A small sound classifier, trained from scratch.
Model: log mel input, arch convnext, norm rmsnorm, activation gelu, width 160.
Training: 24800 steps, held-out accuracy 98%.
Data: trained on single notes of 20 synthesised instruments, 78125 training examples, 81.3 epochs.
Rows from block 5 of a small sound classifier, named by matrix and row number. Rows with one number belong to one neuron. Each number is 500 + 50 x the weight over its row's rms, rounded and kept within 0 to 999. All counts start at 0. Numbers have three digits each.
After each neuron's rows are labels from the 100 clips, of 14848, where the neuron reaches its highest value: "strongest on" is what is common among them. Only what is clearly more common there than usual is listed. The data: single notes of 20 synthesised instruments. In brackets: how many of the 100, against the usual share in percent.
# fc1: MLP up (model.blocks.5.mlp.fc1.weight, 640x160), inputs 80-159
# fc2: MLP down (model.blocks.5.mlp.fc2.weight, 160x640, transposed), outputs 80-159

fc1.272:479451524495536518552523360480511406523503458510455552375574583496491534547480570483506494588437495539417546485480452571473504477475425456544503550532429466494546479510503533712503494500550539538466508474485523392510498576523556508413399484
fc2.272:494524466507451507516489433537575543523515479508402546496441501478534486500451484455478489494568581480545494553517451440531469581495563449529395645484467542527525538482510489489536471439436489536477557496506549423451503509475496467489507531
strongest on: D# (80 vs 7.8); octave 2 (36 vs 13.5)

fc1.380:509462586470571487502509364462460511516512495507497521523568453395474511544488468460542480487480510478532485509475390553493487586526453513552582528588345520502517506451489521710512478489446523428535461521503482385493462610542509555474442515
fc2.380:542474417527498512468578426487507471527596460501404504486514475479541477476462518406462548479469547556558578540429426399506473505501541518552476530480403499526497499419425538430467467554457462589571536515382495472555488492451521480520535530
strongest on: D# (74 vs 7.8)

fc1.160:424471513534532481480462465472555430546546518516491524523423591444503520449420522507491595528504518482497555505438456416418468520446443584430390435360407491425490489469563547509479482527575548523570500448484538404486587574520488454527500475
fc2.160:458500490554566505427544436513538531509505449498504477373520486461501452498501512428439408473502541523413643528546473427487459601531458602578543553573500622497509515493499525529549468447377513536499488497517579468519432475549443446508530486
strongest on: short note (77 vs 36.7); pink noise (35 vs 8.8); white noise (33 vs 9.2)

fc1.478:449475501408445551554427565472500507479532509429466482520449455577499458513471512537551399514570496507407457522542522557437531583435504561431564422536481566532543570587475520471553597471454544517523535517549402477484529457497569474539551456
fc2.478:458473525449542459392499497571485414533460465477431475524524496563490519505447535493554525511518537606469499454504517482490489532417533563484517603482408628463495527553487477474432459517526452576478474507571433548524553553577544600486520480
strongest on: decaying tone (77 vs 39.7); piano-like (44 vs 4.8); octave 2 (39 vs 13.5); octave 1 (32 vs 1.8)

fc1.247:503408474558468500506548528488486523447561421506488591457534544433497486493537487446521645553438431528581574459432488486580538555432441429441484488513523543489526589459504541479426473535559603483507419482533502530511529611553523481514498502
fc2.247:369469506508609484547411489523509493472458422452513434531521460398534516538496495474573414439600456460472556556414502491461446536483517454512506508485505559444528450498610546404499483499429490489547472545508510487468468538551528525551560488
strongest on: short note (62 vs 36.7); rumble (39 vs 8.7)

fc1.471:506507655482492509531491458432529519517472484513473491495508484516522540496569478452547487545480499421507509527515498593470500531492491528477562482593433509457493499420503491646535428466521464373469321540479507418532519488565476473544497474
fc2.471:524515442491406475512491402433471522523582584468447526448470465545556480490548529568539470389501567522479435575425516362515514448572517568547515567438503464568471529499538510517443478549490503624525608556358580482532483489544472478502546558
strongest on: D# (98 vs 7.8); note: D#4 (31 vs 2.1); note: D#5 (25 vs 2)

fc1.27:505502573498476510484497481465465530535492464497467480596475477537468565519398497483524575554504478475512529476577446539361473501573556474438476475558641508476566399489552471464438417510530635490434456454446488471649523535597540515549553524
fc2.27:586460460475409459511514524538508475495536494473486620515463414431447518446576519554559556423476544561532392560421498441541471466510578574540565508553573511511465510430463504397464492551491577647523533503402576468478515524539414579489578512
strongest on: reverberation (60 vs 34.8); text has "reverberant" (60 vs 34.8); D (57 vs 8.8); B (43 vs 8.1)

fc1.415:516470491496459594510418481581462462513478494507478498471470578519559476494557459564602520562491476577468516438536484424528400505594489541350486542434503514562455530501462496517481453529544540471580515543559520502472433516520486501520470458
fc2.415:480529391535539565451571421525581483419473452497474562554404563419539523524500525489570486573484520492451545545525461432530337551550487528551509528430494530600502506481504558451484576543461517594478573528545414438519476545542446496487450477
strongest on: bass guitar-like (33 vs 4.9); clipping (30 vs 7.5); text has "clipped" (30 vs 7.5)

fc1.71:565593584420538484486495506482437503590479468404513557471375509366518522550572425519545500513538539484524539519416520472502503501503583491420543509524531525465475508455504438516490449417493479569517584500500549477476481426473482556439507516
fc2.71:560467423495489465496533564410483479395507501509474465570599559351556572509564547507489664518527549543407582480490484424498438468508502488490427498439505535490571424481425459514458524462441483502577393527502544496383473587444463556482489545
strongest on: bass guitar-like (38 vs 4.9); octave 1 (32 vs 1.8); pitch class: G# (32 vs 8.2)

fc1.187:509530513503500527441412490403500534526511480578461377449524568520596420526504488530508620418469512494489520363554492427480578621476526501515561500409506496535490543494521503447551534510528548508512510442529515455502551521525445543521500546
fc2.187:551550457510519549490490488418538527560490349510565426494469500594510515511417561473484420515482498429467523515552487471515397533546468608492469470497485390516523516455535425553509498427522507483483553534516549475550510467429378458492564523
strongest on: reverberation (93 vs 34.8); text has "reverberant" (93 vs 34.8); text has "room" (93 vs 34.8); trumpet-like (43 vs 5)

fc1.463:477460623501540482528526311534538532435541471458447464457426514457595484517506530432495496511452473506492552520484476522538516503508394533440487542539391496487519483485544492577548487488482467354468515478519552474475561478493485529487447443
fc2.463:532608412510505506506469407472503467521499533469423563408458464517494455468556547556515495471542529401505483570538521418552528441474550488600462649591476511496566529625476447420505513500506437551482496555488468471562531556572569580454562457
strongest on: D# (91 vs 7.8); octave 2 (52 vs 13.5); note: D#2 (49 vs 1)

fc1.609:495477579522514451457416486456530543536508564520449469544549516465544375506385467448527612445521571519477479447537522509507490498442602467515538573529498541507460540469521403446466499454562437495483519538478474477504613454543387477505464526
fc2.609:534535559506488578428411523451397481490548469468498566541550535520511493501525476475448530584459496528462535491471484459523425527572519559426432507428485430513482479496512557461554552511547564498413480521584531568566492562526446528478462478
strongest on: reverberation (94 vs 34.8); text has "room" (94 vs 34.8); text has "reverberant" (94 vs 34.8); decaying tone (65 vs 39.7)

fc1.461:470540486532553509432500493472516461454610520523476548496506629427532460514428424469428452499509413498577510512518519483487495448469462515492387569506500468430433447515481468512431573501403515568425518488485505476579562459529464565532538514
fc2.461:586544578437445546525491493478575506447488471408511470467417489525513508408438394553485598543427541495571527452519543438537572556572537496467533536498448499532574436494472450445515477541546455509480481498464517545490480417492487514488463459
strongest on: bass guitar-like (43 vs 4.9); clipping (27 vs 7.5); text has "clipped" (27 vs 7.5)

fc1.25:585515490478395420416483470467416487445492411469439441443444550562484496497536481568503513464521418427397552458417373543478432462583519526485505455552468420488450552604496483540439513471457520443533531428500424432472405414504518543536499506
fc2.25:472504505434549501543436527560526570529564504512488607522504561538543575525510415506469391407424472509599636473451535557490535518560465489472477457456487494534465488530515514419540489498407528521562541586425345506512530488493473477522495492
strongest on: bass guitar-like (34 vs 4.9)